From a checkpoint of a small spectrogram enhancement model: arch unet, 8000 steps.
Rows from block 6, named by matrix and row number. Rows with one number belong to one attention dimension. Each number is 128 + 32 x the weight over its row's rms, rounded and kept within 0 to 255. All counts start at 0. Numbers have three digits each. After the name is the row's rms in percent of the matrix's.
# v: attention value (model.mid.1.attn.v.weight, 288x288), inputs 0-143
# proj: attention output (model.mid.1.attn.proj.weight, 288x288, transposed), outputs 0-143
v.210 092:115124161091113147147089181091115091130136096127187153089137107161142135073101105123145114119127070093180119126188106126170112109096104125139134154134062093098102079128100152124203133131189208112159085049089152158138102118144075127193108127148099183155121126152143132157171163146125119146165130144064120130106099157146174084106173022100121148089177201150102112125132099118116097095083161170106086113120140177097101141128093131149113
proj.210 096:122156161123159095139130117148103121117128125125169129140091182165115146199146120113111103070105151115153187153180147142108125166170209108072118138080146093138143195118124169068126131120112121091091189112140131101137138163120140129115232070146126118187147109104158085162126133180121158164175111125095114104103081121128123143150079123126143097152097096150101168175071125113105122142043105163140124117127126108139182233137173092103145
v.211 099:160160049102144170178128086146137136166091166147073144151126099070147105175121182148129171139105107170090169133074158138135159122156095164153138135096116153169172127095117129073111112111066078139081061115168168161124140164094108156087112185123120103126094120149079103168055114133195128094104149109138138166156154118143098096117154141142073105177117110146126160123123165144155183118176122112159141122179131111190132139143163131113142
proj.211 102:157131125161151131130184168068148108141108128168116125082161068128140102088120164107080125171118137123064054134121139107088127116121255063139146111101140148167059106112175123224144158125127151096171160156081097159117087120139116093188073137152150134162092132088138131065133175057116141136170132109117144136143168178137126145123177148135082160087165130178098110153126122149130120144132075067119098160115114147109094100123138141130145
v.212 088:119141095095101115154158079075116153117098142100118116154158174105137153165046217127164085107136141113122122099116120150105145117155143114114115134125123133122149103090187135116153133122171133067088076156102146200169151145145081180149156112147169186132096152122155092167162115116106177121088120211120155087126147055149079075255221084198126138146146166207145195180102097153110150093152126170152136099159111140156095130088105095079084
proj.212 085:110192166164124163100159124145147078118165144118179076135179148134121189142139141105093152103141123152128147159156143163103146151066192180166094189109073115136133130084132102182113161124096150060107107130098167145147107159124119122163148142111110135118166121088124143089128144145108104111146143094099109148134063103117097139108130147121096151099143098096125141109158208119127185150097092133117104092149114059146127143188131192159100
v.213 082:080105135100169135157139161120073163128145109014137109115092159117117111132094070117138109069123150068168137098105124116144144118119146117117147143110093124111100170102137096113131081163233135098107158095173157055138112119141168165202147145085111146108125135156148111186142079174099144076131096136125086142153095177118195157196173128107162122086105164133125158105168125086131166129149142141136131164143112124135093119128096130132121
proj.213 078:108168114116141134148064139190126121155152109132149104143185134139098165136119136185150127136121086131189128124082160121142134167119085163165083134125147131179091145121133160156133145137153118143124056153202129133134174145095112171147169081149102148138132134150106210137097162174084136129092181065097134118130087134145119168115119121152185123201166083159112094133140128128163160156113135159126190146151113041098203187130069133086111
v.214 065:095151174103151125127116159144111143165207153040128150156127111127113143093141087118101095063139134100119128122197120142160121149131090125114131130158143128108141115128135095116137153131199169133155116098153110068171125140163135097150170130110094199130149089126148087124175157157058113154102121146156127074121076139159193133174104106085115090096158117111127151114129151085101107146095131142153105153116106106140120080155081133095142
proj.214 054:138169140130134096182201164188141156122146130110176102177158178136139099159159162160199047102208066087175177127136138122121089135163106145113103159113183119135137149093138149072126081141138117190115067072098150148108180107120184153115208129128111167178097185131095138178106160128087187148125142121137115124109123094142108149149094134144148156182130154126080168151116122138126123163152126165143174122105144156133192194107133139091132
v.215 114:141158148116118124145109133107162100109112131136049220171157057133135138094196149124144146116152106185103128148186140112144107205127077098121139102139183120101160115128104177122143185093076141160155086114130081166146182149137096085082143150133091120140122113100109144126149220132123112160144143117133143103108134126163111070090083100099069147167157096112155131129096141156101090155110154128094091077096123106139187143122125124083133
proj.215 127:147117156146134106126249160120132164084139138122148120114122152154149097125150123104153088130164155042080156136181107127099129083143195090093141119136152093120171154144144126116117097119111134149117208105060126119127107106142163098107136122133133112139135158123132064153171110085130127180132080181167137130124175121137100086144124129147114149098144169165125167160081094126130067121120122112159105134075152246136096094138222129121142
v.216 077:088137166167085082098184160141117134122175147085088139114122091157111155115173072099124160139175164115091118149131136120147116177128119076094118139125183153129097122124131093150081156078121106142151184143102091072129129120147172116079104111106129094148236133121109116065101149106079102151091123044194104097154115157116174195108045167108154132107084107068138117123103097125163094169118138076158136171066145080124125127136104150129149
proj.216 081:093100110063139133118087125146144194122132146086100185160106176130110124133112136145160122163135121096130150089131084146139090095132027125101130165163149149101175119225085152070130086124167110177112117135162133098133188080076135115125108142118147142125114140186139153170130126139118124089102141155148159102121153062165178078106109160140175142141147180092119124099132127126113077099199172138140158130165182223095139044100128171123085
v.217 110:157101072137098155157124087077116070118086113131132060097134176129135157135067188157123097153114146110168139124114101144107146054156166100129097147108102126118113123130172150129123096115147153125116086148129149149112136115150091186155114117131177111142096196123148128183143072110121178101111093194098143130125185090132072081172240086174170160134121204185150182169112084156127165085141156161105133142161111151139088148086133092124092
proj.217 119:109173158105090164095092065139106092133136114136152104142138132127121178135142109113107181094072083174141148146116156124112119177068170188149123143110091091146144139083111114184116170090125147072125139142154166125127114192131116150118101111134097126114202101082144123108115134169121115135142116092107122142129062129086119139097110132107136124118095072139142119102133176099114201151057129123112135097147114052107130159170124108143131
v.218 107:119150135085148128155091127162159183142126129201109199171154060119147114123141132144152162089127114188103126147109160114143126179096048171144193110143131114129168079081091143114154183130111095163117061126119105192171139165109135099077146149123085176123115053135119165100117189129163102157153175073123142140132108126129115098106063135094052120187124079136091106120135171133160148131129102127130124099136117085137159129140131153114109
proj.218 116:166103128165169101147191178093135142105113120132147136110122132153141109108104161120131098161178166088074111147175122124099146084207239070100141119118164145103109132121162124091138107152100145132126160110051113155121091110147132077152143155150162119181064151138130056096160143040126131139143122197127126126120177153148149096172159112140111148116165157146121150159127096150139093129138087107164094155093138196165080093103150147111159
v.219 107:144100131086138154132084169131143139094127098094136165120114156179115141094132149112108180069130105114118126094209123162174114123070122130098178089144110105084120107134065161166169158144186189144137110158150132153151102125125104148182159097099100200129147136140189122145192148133136151132190117157127120134113038092109103066112111108080138121092129156081114095150122172080121072118067170132099088078092121163130165130120114142103104
proj.219 103:136137198149129115125163161138117122112144160137164108175093146135114198097193090174162098055116148099132145175117108134125142144154136108182077125161178127138099134113166153092144100147134137177083106081150107118137150178097133145111198054123125120157153121136115145085149099121071139180162138109069159125093135143134123219163106101136166149138123179141097208115129093145147126091111118150126130171085104084121125177112088075085126
v.220 114:083113132120069116163126116114115063066096097156075136085168090144154169104141124147148098145153177128181124148168127120122134149158097026130115133136134114086092107072145135135142156071158107152130100124077080103153143134160122142121131101102139117165174166124139153145158167122080159163113124075141129098104180155146090067159112096092165193146109182160128193164116078148175122128135169145088116153101120089094172139050092142115093
proj.220 114:107151151072096131098126128150106168103179113111165159146122232160114173164139150125163124085122103065142208131167153129092112141134137180084109144141137106106215143154084130095100128106148143126106188149143203095124162154129112124090142113173109142153210134136153059156160092148121092146106084190153134169120094053113174090107087116137183156146123099144135121126131129121122126174065181129169141114118160169109115098147141129093182
v.221 090:123165082107129093171121065092158165142109150159080146181135094094145123150101134148196085164117160160118141133114134112097154132149117174137123153150178108142165136094155147124126147132106102106121034127140128184135159144162126131063126150155147098109079137075129156162118155131123145134113151207138156117126181107162065088236160114192101123176131118166148187134104106204097167123149117181132135109162087094159112113121140095083071
proj.221 089:141136140162128129117255102108154079108123114126130133104198134174139102116090146107112127168162117145089133150163149177067135110070200163127134117114088097102145121118149073217120145130101148066143153128089185203135093137164122098126089182109122096098113150104117102107137137097145096133129107120128103156139098108141097098120186129147098141071105094135149086118125154141159129134124098117137111106103147176135047100151215166185148
v.222 088:107125138139202113086104143153182158147145123113183101158092181158115131140140101107110131063124158147127134096061103107154115169101211161122192092166117137125149169149096112147113118195112122114100148176155161149127110139118175104134125116089145160115116119136099177091167086099168130079134120152139126133115149118068108200140080246141127088151094103092110112129176147138084157118125099123117166119132096120100116107150123110114081
proj.222 082:113093118160136123171110114122137099133100120138147151115123066097129120097117135195116152137162131128130059137126137137127187112135046137174091116193128176083098088147141118109147113159135136182117083103120114156107112113156126121150118163106127123099080137190081157063105114094104141135062143131135112165123198133148071149141162071106141145147182122091196109080159095147193140093204106137116115183173128121134109117141067139117095
v.223 098:136124091107136159146143127174114166136109136100090182149155123096112087151104165128186170134121104150049147133101157118156134186089079168132162115112138160158159112088086123110124168131096084114098123148137140186147165142068120117083144160133093130116117109131073118127088149104175113125124181075121159137154099101134103116131125109150090109143147087135110124102152150141161140134189103098174160085143160129161166142129182140133174
proj.223 101:136134130189157120118159191079161120141139157136126142104150100087143149099094133099100120186155216119064077135132098139120130086158167053141127143133136178133070104113179131152162122164110126088149140136092064150131106097099098095191120165143175135155085120122133161085143157117098108113138161107107166118143179166165136156118172147156072153070191179154107143129108131159148082122171084096114097157105130134154084037150118164148142
v.224 093:172176162120135194122119154138143158145168184126058157124121132115150148154174117156111131139090128109113117149127125145161128121111149125188105139094127138142166090079116177105122155109148154142114164102050148082099108088098081126158125153135095132114185157170131084049106124164178147110133133098163119076155151178130200117043152150133129099135157154152142145105140152126169101129187093084093154110132129117139134120143115151115049
proj.224 094:132186076128131108106062118081126150097170118129149112124127124108101114130137127140151132128129106106154191066145156100185122108137141148155168133115160172128130106109102083125073128138085148151188050136131183094130145125098156108114171138166118108116086122135112152161137145135099129100112055056156091128109166118112136106105114139154146077122136142076097139173159128139079121114116176128173124136135112165112143165050118106130119
v.225 103:168060150115176155207153149075250131133122156154077134231143146102147109159121174116084122138112138132114111084134150124097121102140088097176100130153078140116068107157163158087071145117135160156149091103134141107130115124129109092165157122132151141125147085136045168124057086129108129101140153072139112131142103121106122076087171131141134170118164140075109111134088198140131105125118146107125133216133113157074178156093116117124140
proj.225 102:127155097132087111134124141108105068156128077132175096135077062123127165089110104116074171146143145151145122149079134127158165144113062111118095179140158161164116058080146072150149179137129117059142056143143117124136066115161155158138092145095131129122075109112127091054104145120135157134118123000113080087157118156128112147142145141098188132080097161163116177125166135077119163116071062112162108124166124117138121103160083114155089
v.226 115:103124095154109090103052086162109104147086122125114139094117111134151147110106138126155117113130098169146148133111153110130134156089136082018152145162133120155150136126110068179183095148110155095099111176150130154156120185189137094061151104084123135154153111121167075173189169122105149162142084154096146150137138122126134130117026162083105159122094128133112076078142088129108159128080127159103136067144136118156166161145132101144137
proj.226 112:116136169098173141142212109141103168133110141102123091141139134129171090119148116158169108047078156119088127186133105127134092167109106150168169112148117114125081191128082111092160097085134111190036209125157150171124125120134128157111147073131141143117125141118161138179135100137119121142081139255153190139114135124090127126128107097076073119184111115112097102107109106128134170163152157161102142110131075074100105148190153176099131
v.227 107:182075128108162143138140088193170128126075100142165165148151154117167090087166123112114157101119074121126126133167143093153122184129162089114081123112054075107135156157090121149087102087109111141076137146160132180135146146122067061131161100134195149119165145135115126166141149084172131078129169111128130165132035102100097069059139161090071167095113148083122060126106192110114147126121152126123139169141131120104182165150142124122123
proj.227 109:132109158122124170104147140137106152187154136093110062132129167126115208136109138118149127133110146131163183154159153145115148156116187205135105201164121171119156129130160198158154195100187104109150145120138159153144136130107131146118143155106120154140119090161114105126089165142105109094140090145115167128153087111144149186134177119139187161125130093162143142102163142107125217123150160111122167115154088100139108123169078174208129
v.228 094:123102155109155136182147182095238105160092147158068138191142135123131123179091197111105095160130159160109121073118110126093105043127066106171121122157102155140064104127160165113117153140198171140176094091118138086118097137137132132168135152105110128125114100165071195136107049134066130092154126085126108121124134173130125143150183113118132150144161165064089168168105154160137106141108171148122133236109088114110148149110107121135096
proj.228 096:109148080157085087159129117126125087116135091149170117124096035119099179104127087148090152143162117110116085164065110119132186161118010074165092128149124102164092064071153105111143154176088118075116084163171090136126056133132122129124106106145142131171076137097159126080128136116127151163112149000114095114144129156126083116122112126090156113113126189178140125151147138095156079127076055125131098129140144138130143133162129090121118
v.229 124:117086107157132129152103117138126128176124198127038148118096117118155151183066186117125123083119099187134135091121181115101122119065044103034146129167105140162143145144101082139194085137132145106107097136113153160143154201167130114085159096102122161104155130140134130145124134134129127157153071152109137176132141127088148101087099142104100169118100155144140065109147181150112152136092165146117181086150109114173161215097113114093138
proj.229 128:099157131109123105148139139121095104080122083133169075131112100125150099097147066119114152039107173131116125198113090131184133174098092134178155130122121127125078115107072104085137132111110131175058134121214164162143051139114107151104148071145131104133093142126171145133150095152149128175082124142149141107120154164125120125130086098078162103161138138148141147122132084120156109134121102161148127118178074057095115146187114156157091
v.230 077:169166093132108139116093085207046155154114150079126168171127145148148147098140114149153133069079109119116159160153117149160139185113175130081133107134162116137183107122122094151139134075099097115078182151143133129137172121121062127118097111134074125149179139095142047112124204134176126122162137165132158164148076053125120091076151197167113149094108102171174100115099112142152145110125102137124110038157170142167114132168143137082110
proj.230 086:112113156107157146128162134091138189123136121120137110130116178098144079142152126109122088079100096146145200120182158085145076097122182181127154137061164144103129164148098122137105126117117164141135141096142152106108127131096141135101188159124102124074147070120110164168145155128143104087124106157123155129105123153158216122118131119126113112128119086089080139135150125142079174128199168131173141119155098138112109140123120117161137
v.231 100:164065121128183149161182111136158169115123155123163138216169151093130120133133166112078131076109103127126092134142164091117113136133110107128120106141102129118102162188133114130097108086104079119084111147174158162165133152093103096121140100177146130097152114117066175165067136078132098084116155102158129174116055078077120098096171134128127155083112153074150079172112216149111132112107171131131137176153128139079141176107161124089172
proj.231 103:119100161116097132112138160122106088162143104120141119110114116108126150101141107086100164141130153144164137139142141137148174134121167188138082153110129161129129068134172157168149190149163130062146125099160086118135088128144105162141111146079141119163096087136127105057111143128150149132143121087079133111152112164147170175157168157133206177107163116138160160115157129084128177120136104089159138132149133117134125097173064146208074
v.232 093:147107105106163192150134076187106143157109170108099170180131174131157118130116125113107161080073098123141153137122149088134127162102132108077115136100090106145161126159109092118138113068125104142088110157167161140150165157134071110118150105099160145120131136108097086137135171100202140108133180156139152154167061067085111066047142182125096207118085132159163080101128197143109163118129138120093141084188136125138171183134108136048118
proj.232 100:102117127120109123133116161077094158125136080121185067121114158106135139108141106103101120087120114151148192166150167097205117127118146177121143166105153166105118105139097101165099174071145148146147116100160155142156097140113140139106180160136103135116135101121128124126154136102136115112107073119141117113111137146140198133111129111103170111120127076127095144124151107093086187123129142130205136120146067127107107135154111165185112
v.233 132:165135134118138087173155155055120150112184106089172079177101093107063102148117149142097079157118158108080105143116102135100143113158120102204131104141206179119102143112215105134062184142114147118115154119152155067136060070111144164153141113200137113160095085111099113117050105145069143134110078083153106093137154130138165148166123099176190068130186123081134175172085137150164098156130111083147101183108130158067106114114160159135140
proj.233 122:149097105114149120124128137138177083143135138144113232104098077108154129092167155130118121145150080159122072092119143124114139080165188069137099151116122145121137095110181098151116136182088141094141133131078035099130115107114123134162073150059165119106116074118118179069075106096173121153162128081073101127150131147133146146137189163102109157068119136132105137157127180125098091116171088116133117156153198180142169028071103072137170
v.234 109:174099127119152053140132122123099153115152116102172121168156111117128146124146197154130069077144115112120095142138174121095091169120166093110131112156162134106118202150131073219104130119098118072030158142128152123165090118090128120104126119202110115136176121171120156130068144108071136102111064088141133165109082119104172186133089132115153069080142170040104088183077162113144133138110155148144131189117122125073138175129173116149147
proj.234 106:123118152092149149087175135159159134139160172121076172104092127115143111114166120118130142086094125144139142118125110125099173122147200186166109189128107128138119102132198200147146151172149122077128200116089066125102114089129087158154093100084176108165077072135139136099059124138125143122134119154065197118149119155149167166127178150120144147123137125128156124116132125110114167117203134077111172155188157150119157076149057141163113
v.235 111:133112146073174127178166127048160170118148133149163088238159123103098116151114144110112110145099172126116104126125104132116113091176139098204114136145169166122041119146214135109080163114144148149152119113159154070163067095097153155150124135164121112116092071110081147114070081134066128114100141089154128123133141127125115163201134086152184115133166143069099184155124125137138107126129138104131109193117118155044122093104127125103161
proj.235 104:126101116138077104119138151138163090148110133141132221115107070110122123082131141137096132192139107129121070129081152101110174116142088069094106138110146149155117054115168131183148139181124129058153094131077052106127118112180122108140076156091151145154101116114108096064104149079150135120165135043104089127144116148122097143143157142113132173067108148116113122166122161094121082124104068128126088142101174195152157079101115113092110
v.236 087:173124149072182123126172068114080215115157121152207106195115109084079090099139132100130149100103133097125133153124135090150119135122155117160143153078152128129124171135169073147108134084091124120075138173185199105145092106082113156114134105175203141119089105108109116119102141121128110110085105126160146116155082092082127168162090110134176099076099141088156163130138203160123137157162118083151151117161142088082116139107155117078153
proj.236 091:141064123105135140082130176160162132164133152119109173062127158108123138091123150119136129177113094165127072116148172135152153111170226175105127172150101171087156112171136215184129158126139137126137152104066079123153141115120090097153083162114158154159152089156122101101099130086134080138158088151097162150141130150137168147093199118145138186116151065108117092154134136110136143114152105127135142143144142198148138057087104175164142
v.237 093:095120132089142132168120076089067201177137153094118097193098092110090125153072159098088124120069129163146129158078126107115147109117107070064143136156194156178074132133180054122153115099154122111101102154187204088187079171157133181091145095118150120118084072095104093147143120126105136156104076167143132138156162108111135148190047137103175139157113144109150126115155132178137147149094140119110157093164108114112164185118112105072176
proj.237 094:105080124108111085132197170121129118102101084146163176114144073095163094076172101144122099088099102121093069183097139101165121141150139096161158102096115139111084089111100137136125139140122161166065147110166075136158079126148093109115143111112156127162124117123159157104140118070177105147116076175140133149106168171100123136122118090073101155102145128112099093187116136109120113145118095184145091143133112155102141105136166173130147
v.238 084:130089134102189170189172144074207143132149150125103115228142144079122115171129156109060123151076150137125110117122102115101115096158064085180114124146125171137061128140190136087067151117145162153163086128161154081148070120122129117131163123155141122138118095126049146132080081139100124115104173084150109115127096111103122074110148104148182162142176160094110146128121194163133090130130147108112132187141128146081171139088119127082169
proj.238 083:114124085146081116131109170108113083159145104130171141127106050101143173064114100115107173162156126153134103131090152111168163112123069086128109141137157174146104040083153068169130181141113122055149061133140080108142087122152127142149093149075151142121091124101129096050117125094154149130118118000103060106147152137089107165142132166097186152074107161137109148157142166072108121115059068119181093123109127144129142114146108140120097
v.239 068:074138088131122113112115073130110103104109083147171118111142133157120109102139065107135149180141131121185161174089086092149125135150196123137119158130146111131114093140111112125096128124116120159124108135184106141140098123161153124085120120095160112138078132081148050148193150107147128137081184160122112116136139107138059089151065156097117160160134093156112111091172049102094147126120108111107080084130144157118160071185103123158186
proj.239 069:126098170145140157143190117117113149169116147100122165136172170138153146148127190150146081181100131097119137110141150106095122119135115108084141104141143111155154159144115104175105113086190123130152137128076109130143194135174158099127133147114120158125201156113118100163153142091114143109137133231181141162129098092079128126137104103106080175142102099110077145138086136123118180160089166152118119129003103110134125148113164187052122
v.240 113:100180099142105053091101070124076142087137085131200104092133088124128122098135105143165111130139124106113117157122143141148124188103195098084153132133161127138172148088129073163153119164097193101112142188118149148131097104147155119051147118170131106149135113092205050115168175142084163148092079131116144108128147111154148141145006156101136098150134120145096102085138047098125163147114096133100120057129157135118110096162146121148148
proj.240 116:142106166091174186097150104161154152142121191099093144127166160140154088132144184150171096126094112134090153120171115133110089105136172146125183140144126126118128193137128141164118058102149122166110193123045132144108195128141124131131128119106135133091179138138107139202115102152130120117143143255138192155107127094091130138119138095147047161143107096071084108128084156147129146127180165171087167120101121126127130126114136154055144
v.241 071:089091051160123103131148163177189044096071097137143132093201170151156161139124121131152137135163122141148115104135142123113092115112102167138107107163081123094129103195058175121134097166106128139152112112107074225121165147137141066142133150105084106103160131136149168169165117098097102117131189099100111181078110119160095078123176122117066178140104095120057080132116078089067151087094156195130091168101135151114120103127144120186158
proj.241 076:113153193155098138155138112133098101153120133113119094178123154147129125146115137111110161169140198125152163154121087144101156160085074147099084112114151087191136136104165092132159120134180097044166126119148125144089141148178155172135112117100105127117131165087103110135135139199106181124144225110113123112156105095128113138169094151127141139167115151178165164076103108113163172147123130087074146112096126056120116163196143099113073
v.242 110:107119120066174164160149105093106181210131167076121105190120118108101136155058158119100121107080117196163132136068170068135151113143079117083117115129142141167062123183166061123138147096152121112085127126162219101188102145134127158117100124120124119081090114114039139133076097148127133122118125128126144170149151128108094170176118136110147111135091155069135144139140134150130150130126163136149126167176101111109153184114121131081158
proj.242 117:115070107137114077159164159110121127094132073180167160107106081116150134090162079100071125088118120122123107179102140085157148142155125100112125113077154156116102098121119157124125161145116166141095113119184092122138023126132096124137137116154158137182128097144175154058115131062168118151131058118130108118130156186148130114111146125067164123093133111147124117172135128111115094127128068156160106147152110194114132100121121142156146
v.243 106:122093164112156153154120133137255103132089136197075169142171163104175133162137174104118137138157145168135105072124181128116083094112092117148107160104030129121093140133081193095142113129171184146167059118083109141106128151110101086163161150099132142105151154167116198126152083124079152090122164082125129112121095178130143132113140123078105179124121177095080113122132185130101122117102156151087148223130095095120182146098112086143079
proj.243 114:118190094160078111117106129141092095135149130112144040125118091138087185113086107133129176159141161116130139160085102144151174180096003128152117161199117127165108077094147128110163145119139089091120091162153160162123104131139139142114110100142138156172071178110143099110109140155093164116107137027131109103145135106115068125132114129129181111148111186168151137116154102107155143121051098117100118103127117108133129177184117125138075
v.244 120:118119107126171110097117135172151089110041099146100205161173170134209147119161104162166104128139093106137123103164107116138087156086198122110126122171056111137161117146090112154112088126145158157145117119095071176099134131104090050085161148084107118157189143146150111146205128100129118108142185107117140135127067140139130084051136161102054183125108162140079081109105081071085151104150135196083133100133132138120143116109108145140098
proj.244 125:107175140123139160127141119112112175138155149096152065157111154121127157138124147138158155100144149115133197125088105083104147152090077201152151141132160138185140145102146117145127135109174097066137147109085197142090165127144150135103140100134109141110122131097099073180113134174073157115081172133133151107145114095081115125148100091133113088194116094165133141085123115094124252144135174096110177105096083120116121172157115107083112
v.245 119:186100132120141034171173118092118170080142085134212102211136106109091086125106181134130089133117134070067120130158097142083104140122163068166148103180184165124119189118202085166067147125101159095101137160191143098141077093114132148110144088193151121167111067087148102137086146105089114121118069110145133119154090071138128132152088146140158119108169124076137122178070125124137115163095120098133110145128151151071103106135152132124167
proj.245 121:123090156096122173097160125145184090165131135126123205101108130106141140115166177137118108165138082147140095103127134138092141107154192149132107201104105122139135082120182136222131125153144137087141185125045038110121148120144119120141081153057144119097162070118093128114083111118163114132161186123071145148137089151117183142125175109127098198091128119121087149117119160115124153111192105120123160135129179148161144046129075117154139
v.246 106:137136105079144073114151083132068158136098092085209141168114123145106082102093121147154126130111126098134173161130084084136121163120198111125138088152160119148124149133178041188095147104125127124103157146190153129135098088136114142100107102140166105140092130086127055131136168088176116102123127145132156153164095086129070114164071192114107121106118127100133113169121075102127152156125132126129107093147131130123114110170140161125161
proj.246 115:126066166111139187125188125134179160130130145151138194112142184118136186153171148135140069141115066106133141105148162103085143124160221154110124169078133117139154131130116169210102118127161162139166180106058074110130147148127114095124152139117123121138202071133114118153140139099125097122150126184127159152127078138115191128103165064106092180135137062132098133130110141108117178141191145135120177148076105167144139092096090143126173
v.247 127:134113130136105064107100106137091145107120090121169104085126080137123147086160150132147112101147092117174118153131144125116129174121196066098117129154182103105127159151120074211149097146102096074043160152145119150162108149127159123075115114159132125131166135143163120157123166115097113142119062134119112154109130162119131204144025122068126075094139153067117085137142094098130132143096142150124125131094120125086149142166158095198170
proj.247 128:129107189089175152087237129184129160141130181101056185118146152144132095138142112157178102088070160087110107141120105150077150153151199157167135119142096113135125178133151229112162116158170103133091213139090109141117147100132098125144111078107162124169102114158143135157106131136099126114129122252125222153133114138102121164140146128133075156167157123108147094121118128129144159159191161110068163162144128106119143112139125165127128
v.248 066:138112106147140101081123104205126093109093128175119157122168165136149138097159144138170137065144114135124127115152175143140098147101077185084152145108075119111169182148071146131182097118059108114145104159147085167114212177124074101149133134096117140132159135123130191170136158097118099102153143128122172143091063052100124146130175129159115206069052129161130124128099182150106145104083147162172146110138167104149123128113160084129107
proj.248 057:119147143128123113128098147151100122153123156074096029136091180116132083150100131095101161121103130187132156145151076158133107138054116198089109153147122077122128154167114129096161138102138086085097140111161145164107136121122124190110110123102105148086143146100122106121114127190106141109113179114083159079143105117192179130120124152157170110150096107137147126075141068110170149106144130073115146081173113085150092165204112103199073
v.249 070:139132158134080196117129133180154155156156166150094129049135098138144138135130162108114168087138107137166130109108179156126139124091068151159116144086084109112165159152060210100193125103146076091100142121061141174097179148092105142191107118168103156056162204154163171093097134134163127112145115154134097132124155168120137160083185119111110089148106151163180090167156163107162140132133136102130156165115097115161140154137128105163081
proj.249 073:121160117143106088127088117117098092080157096139134078113143138139061127153114106113114126129128140101151189125149133181167124147129154136156102129111107126092121107142135148081123142165109154181148097148214188116154091118112117099105177145177099098143101127168137171138147144151136141112150078059127125155099134149178156136114116164166181094112193189113166149139155098179134058103117123115144098141196132108121121171115101100210108
v.250 095:116113167130118176137060149105182062159104115159036118123121120146128155118138113112120127167126137157153146135098081132120146091184081121113135173128141127122083099087131159092133151134188140141172088101151082081138118183173158136148127141038109156167105114166105160153178098156091124140156133135086117090110149175135105150165133075133147159136144127127112185086139133187137102114097145151138124189091116111145183152149120085150087
proj.250 104:118152094167117083165164131130093142129104116106118106159124068123133130109095102154140137084131144133090068158081106141112114153097018056136124076188109100138090149116097095062167141112094090136053132165195150154139110110126134150117103100143151160123083176085171120115135136088110130112088126107154111118140164114115084122140094143096105097131093188146135088139129128131158084151047104133110059104135132122122124148165204140090142
v.251 090:099142138154090107113145140117174109089181141177171100088134112109112116146136107083133174158155177112135137116134100194105107074140088152214138141094125172084121120134110214059143136147086113134205121139113119134077142109129176148166118130166123122086100132091171140086115118137102124138089142126148117084117154117145105115174122091160195135150146104171133160143166099126130079132126093082141130130110150125132093034133098118153166
proj.251 093:131138131162085133126073111152145072147122154142122150124159145146085124152097156127136134252145130122141111078134115166123122105137082062096107116128131101141143106140149084160123096152131132117195088151088120100135192133168154097127131161110104132094189177109106124135155116147140167109173196084114071147114122117122116128145108173144114165103106207130094158137119142151147063106075120118109097114077170089155122177085146096099076
v.252 123:176148118185056156110087144217147078103102123121071177059107142177155135106164120141125158128130111092116159140133112139137128150108150141121117120103117091120209123092051170125127120114129112109108154140110067165077169122150087112160106119095124156159180186143180098126180182107195119118168139162127117118117089131137118060043158184130083160121122111177165073110120153141141133132118104117102120118110135111185139130182145134180079
proj.252 110:125151145139144163133109094094105158139145129103135062137151196129106160179122125143165088120127120113156189102199120169141091125096156194167126133151115090121146171122096071113093133088122126177169143136177180129140177161078160151110184144147093100082147116102122155200156133174084126094117135136122144149120125096136193123107103129170128110167145144141114156093154099162120173134129204100139159112126095077112099169156129129169152
v.253 097:191111125145100151185101157172202115155101168104078146117140134136169120187132197124091123129110112141064117129148139142110110121093090074108122084156093129146142134066122171126109136104155165104110137117114132137103148132147078110174148124133094148130195148151129137140109132112142128097165106113139107142121099118118153037032171160128085150115163156100122075148078213158169122135085159131102130161112117129169150194164137155102059
proj.253 093:112170128119080143131079100122118125128159104111151075142123109113106180137139066127149116084112132121148177138187135165158127150085119175186109169152112127112094064069127076123141165147096131148137115132245138158157084158069147181100176122112115097119066108119135164137130139176141143111130115023120119119115122141131169157123126123129209135109131179157155172124176129135121099113156123134155152108162104064107109157187094114219140
v.254 144:150106087156125084123127124197170094123101131147132177097134160126175086141120164143150143113146103128094144090180158127134104162068100121102132105134016120127182145128093129151129103146081179140139106141108121195079179114154074060116184116146149136135155153119179084145143165111172153117152138127116156152143078077134127019024122186123046182115115128163126045112108155084096147136107135127104130075143141132174115145128114155121109
proj.254 141:134173152111126201119072103125127110136153134103166025133127186148133182153109127116149141144136142140153214126174129144165113137090150204129130198145150133129145137115100082164127122083151123132162125122126183155130143157097159155105161135113086120075175132144094117175136113203122127130119165133133124116121071111124164131123140099136157136159115111158113189082139113118128186104174149138144205101124074047141110167168042137170112
v.255 191:179066135151151160162129160161237089133127174162052166146124165113161119165136163115113139135106134147089128074162136148109121113123062130158113134140059141114131113125104180087108124117132170143178090108103132128091163126140084089181175120130135157132173132156116137102108113130146144113172165084126127120136091122118154037041188137163096205112148152153126110106110219143138108124128149108112145169128134116155157149100105139094075
proj.255 194:120186083153068127139044133098102103136147090117184040136091102114108161108094098124109180139163139157148164137121128137183128141079065121140120185142150144142119084094109036139133162094102116118162063145169177138147096140112166160104146145122097124089094144098110107125142130153126132117098140000131059089129127134127126128139104150109206094116103173158118173121178123102119114110076109121169126095167089079126120166162097106178089
v.256 101:138170103151114100065062163127151171138119156079125156083140139182102179100152132123188164168113103102125172063147166094107125150169114131080162119153144136126161128179070079170098176100112156114054121097111103153194139151137127123077147109145110143100239119101145072092080184130112143118149123140113157156131060116183135125071111165128099178089148131156075130128151115156117133116146123155161127115168153168173128082147111109131162
proj.256 090:142115119137135073150161135138144131053137188127047159119076109107142090101154160132089113117114157119088191163129125118090145085160054086115133132101149128106135102159187111082154083104126129162108083121095102109146205117167088085122115122100137100128184105139109201152120090169126089109071100033119120128117153093130141130162103137131129164137138146085145133147129129179115052102141107181142157138075125150146135084146140094051105